A small image classifier, trained from scratch.
Model: 3.4M parameters, 64-pixel images, arch repvgg, norm batchnorm, activation relu, widths [80, 160, 320].
Data: trained on drawn branching plants, 34.7 epochs.
Rows from block 6 of a small image classifier, named by matrix and row number. Rows with one number belong to one channel. Each number is 128 + 24 x the weight over its row's rms, rounded and kept within 0 to 255. All counts start at 0. Numbers have three digits each.
After each channel's rows are labels from the 100 images, of 14976, where the channel reaches its highest value: "strongest on" is what is common among them; "patch colour" is the nearest of a few named colours to the mean colour under the peak. Only what is clearly more common there than usual is listed. The data: drawn branching plants. In brackets: how many of the 100.
# c3: 3x3 conv, stride 2 (model.blocks.6.c3.weight, 320x160x3x3, each kernel summed), inputs 108-159
# c1: pointwise conv, stride 2 (model.blocks.6.c1.weight, 320x160x1x1), inputs 108-159

c3.192:116102128107111136134129108125110129092157139087136141131084119109128113071144129104120133101117093107144145116103100084104138110129154118144102090154111115
c1.192:148090141107086129092136130129133150120130118090159136136119128124136135071127133115124085079135073133125128075087129060097131110117142106113156113134092148
strongest on: drooping (37)
patch colour: green (27)

c3.158:150120126128134110103138140127127132136116136127119147093108141135073085072088099132116105109118159094107146095115142079108146135118140097141109137123107120
c1.158:158127123100151085131131136120109092125143130143102162136107118088043106087103094121118087141114139081087161095116125063142157139100113113111117109096139112
strongest on: two-way forks (95); drooping (43)
patch colour: green (28)

c3.286:122130120105112094127121119129131107120141148094109128147134119070193141127118070094159133113125143103100112133150144094077160124112143099131118088115127124
c1.286:127125116073135098124097121148098097106106173119135089142136125102161146108097066134143123116115118143102105111157131099108155117133141113129115100124139114
strongest on: two-way forks (99); leaning left (51); drooping (38)
patch colour: grey (74)

c3.0:098115120113086131081091101129126117102088113108139102116115157113128095110116154100125098144106106116140112125111085122125118112123134112097123126122151123
c1.0:097071109110108100071119124155098109111089144089142122106137137121133098112118139095132110125118077096124093108106102120139113111114093095124135089104112114
strongest on: three-way forks (99); leaning right (36)
patch colour: pink (34)

c3.251:119124073116136107172156141164124103091109114130101126104104115102092155134146118077162147117123133118133132144173126116092138096149117115150184160113094098
c1.251:125099083117141100156163144175128106100124121118082125095084119109073158133150120073127121114130141111140123121156143099080125095148112112131168147141081106
strongest on: two-way forks (100); spreading (46)
patch colour: grey (80)

c3.102:133097122132095141116104153101139122106119153076155140110125126166102117107120122131101091151092111069117117086096119126098082110118138108138069133151142154
c1.102:156101118096093130105124147105125135125145145141159150122132161163122124104115114128109090150110095106097125087125108105118122088115104117135108143122141152
strongest on: autumn leaves (45); green leaves (41)
patch colour: white (34)

c3.157:101109127108141093105136163124113103105126129159170113129135139119190146110107139096095099117098143123071132124089108146093140140154107095155082075125128154
c1.157:124074115119153053083102150135115104089102136115141127138153092126156108118116158090111122135072132126101118102105127112090109104134080121144105088149113128
strongest on: drooping (51)
patch colour: white (51)

c3.168:133112139126137147091091132098101156105110079107135141107086148139083086095114124151115108105104114079103115106108150115124119131110100141125099120121156108
c1.168:116110129131136140099095135129116151121091099108149151141111162125103109106101123137134116124102142037114111137134136093130118134114094119139119093120146102
strongest on: three-way forks (100); bare (77)
patch colour: grey (72)

c3.33:083125103102123103109123080092128079136118192126157123144117119138115116110093121150098076054095139071115106146092130123126109108111093077141100106141121123
c1.33:126094102071116106111121093109127094121113187114158131137133120108137096120088123137108100071099126078131100146081087121097106116115089101116111128133153142
strongest on: three-way forks (89); wide (77)
patch colour: brown (56)

c3.159:098082125132108083121127112140122127100139107111098131110168105079118115114123144107110130157155094085077139121102132101100131142111155095118121125137119131
c1.159:115094138178110098138105121140107090089127117134082119106145126081112095117122154088112161156185132089082127133134100078127137126139162139132134144144093137
strongest on: night (58); leaning left (45)
patch colour: brown (58)

c3.208:137121115118120108126142149123099143098119074123139127107101181153185122113115104106150118121116123098047127131126141141124113129138112120130126123115113126
c1.208:113124109110110103129119117124075157108098096115154123106099172156171139139144128090143130162082107120064121107136156137153133119139109145138116116127120096
strongest on: bare (79); two-way forks (71)
patch colour: grey (64)

c3.165:125173101113124123101101142111144120086118104105154084125104126116140118095096118137120111109109121103122079146144123159180136093127159114106103096119181155
c1.165:121154090110097117092125131089136124095129118094130057123125096118121072117067138108106137135109105124104133106110116119183086119105126125098114079119166135
strongest on: three-way forks (100)
patch colour: grey (64)

c3.31:136097079124122069113141089139140120085105133106112120106114093141124109126118100090136143096116084106137155128151091107108136094148118080152142122134124148
c1.31:152111123123116129100152114117141149108121071147101109106124122120132118144127061105117096063108087123138116132118130108091130107133110089087113100102090148
strongest on: two-way forks (99); leaning left (37)
patch colour: grey (72)

c3.163:142172115129147134130129116121111097117125136201120130098061126161116105105116106128104103127093161181137178122071120123097124151180129100127105120141118135
c1.163:130110082137111145125131117086106102090063112173136075120117181134118111093107145107112112140112134140125128140080151135109124086130118121128073118120068130
strongest on: narrow (99); two-way forks (95)
patch colour: grey (65)

c3.149:107109071103118089111152117123129116102123134107098083124116083103141109117103143105119141158132123123138114122156129113105173089127141089095125101151155124
c1.149:111130123102098109086133102121092140101115100115121053136151101124119097114106137108113121136119114083101125145157113145146147118136116095114142125147163144
strongest on: narrow (84)
patch colour: grey (62)

c3.47:141106096098144111111097135131063111150111157119136118171136119130118130106114127099098086107083121120116154126108130108099094098111125112131077103112106103
c1.47:143116102084137120106124130149097098128139132144129094147142135160155114095126129099109095108072130120082142116106140058104120091121153121137101112142072115
strongest on: leaning right (52); autumn leaves (48)
patch colour: pink (33)

c3.55:119108120135118124102108084134104152128098119108136133120114127138115097079099132127123117149113133112119123097100146097142088130109124111117092117121111125
c1.55:119101112143100144087139076140121155126070099122146122144132134152106089107086132118109121122106109103126137114118118110146111125104132121099085101123131161
strongest on: three-way forks (100); bare (75)
patch colour: pink (30)

c3.190:167125143133140092130129124113125116088117172156111135135095125163095129099118123121110125142125141114107132073102118097126117120113105100113117162108138112
c1.190:130114149086116131096143144120097120103113168163122147142109119129110118123116134151144137161125138138087116078109147107131104125100129141134112125117139084
strongest on: three-way forks (95)
patch colour: grey (65)

c3.235:134094153141151135137125126146151143113102065086106142106114139139106086133115136152123116119125133111125102110105127072117114118131127133109131134139149131
c1.235:121118161135136090152120174150118145097145112100094137160161136117097103122115136101110143136152132076103114118110160040134127143113091109115139110126119139
strongest on: three-way forks (100); leaning right (55)
patch colour: grey (72)

c3.224:118144140128104119150135099124117124115138095079152131115104111162117118095108146140103134146117090102122138142100076111095138128131131149106085105135089124
c1.224:126118133109087126124125087124121124111102125071123137106111125138120115126142134124105125122134078095102145142117115126069140141145142156079083139134077152
strongest on: three-way forks (99)
patch colour: pink (30)

c3.202:131133137106107163139127098153103162115120119077156143108094129124106102073141127146117145113114118066181158122100104088131136113113145131135122113129162100
c1.202:144128147111127126149113140161110182134144095103136125125127145114123124079151117147132109073132113051143124123122099060119128118108110116127126135114103130
strongest on: three-way forks (100); bare (45)
patch colour: grey (75)

c3.178:114136108104116136139142096128098111122082156158094096119112140142122136110117067138128092121078142122114125130132129104123112094107103074121127111143142113
c1.178:109096098095079143167173129126122140118090117135091117107134144091125146142135130152120125161147106133114117128145111133085100092094132104126153098139123108
strongest on: thick trunk (70)
patch colour: grey (65)

c3.42:153085088127116099128137095122128110089109138114127074101122106113112108089145094129122078094146127131135078119132107098148144111096145076129161109087165112
c1.42:162110115108095115142120116119119085079100141116093079120116099132141109139172096142118107119138131117133102116131123119171133103102108111115149078102170103
strongest on: two-way forks (99)
patch colour: pink (31)

c3.9:138105089106116088130111096155119124053097104100145125109114123108110143096175114116142089111111106114116119126137112115098098080111086070166166128130095115
c1.9:139125100129108106159119102152128106100122081159132149105097103105133145103196109131147079106132096144089104147164093109124097070126123054131152145124084116
strongest on: two-way forks (100); spreading (46)
patch colour: grey (67)

c3.20:119082140129131089142108096144127112108119103176130135084087081115108143138165134134134076105090130155114130124130108084086089115132125075145145173140087135
c1.20:118158145137163111139100127143100107100129137148107126146099142118083125142139122129123122115082156142104142120065135102143129134107121116133102153170083101
strongest on: two-way forks (100)
patch colour: grey (64)

c3.113:118149081139144111140083109122130080114089122141089136100090106164145096123104132074149118103175131140115138143098121089109128098159135107122112126146096122
c1.113:108127104124129124102069133132104098135089146135100123133111143156127105147100154081142132143170138107127140107109130092139117140148060107103109114138117102
strongest on: narrow (75)
patch colour: grey (65)

c3.69:124149161082129124122153112102132160129130117109171154144134144111101089078124130154103111130114127136175144111118133095143160154128139140113103130098163184
c1.69:117132163072123130124132081120125180133146116129138175126124150098119103096124125163087102095112130129164159099118115107144147166095147159126101107098168146
strongest on: three-way forks (100); bare (48); leaning right (39)
patch colour: grey (64)

c3.213:128108112138161097114102129138126114120137119103124156144122129142145155116123119137134139126139112118105119069111136091145121100089101077139144136135123129
c1.213:114118107118122097114149139126086102118092117134111130132132121138140164126118131113136135129111149135122129060111164104123150080119120073138137142120118121
strongest on: spreading (35)
patch colour: grey (73)

c3.172:109115110140099106137106105135113126124126130118117159087087114141080105155112190129148093114131125124109114122112110127049113111095121118086104151166109116
c1.172:100143141120099111101139107132142115097159131122147155108091156150100137113126183141147098121116121124100145140109153139173119128104126122096091185141122124
strongest on: narrow (48)
patch colour: white (33)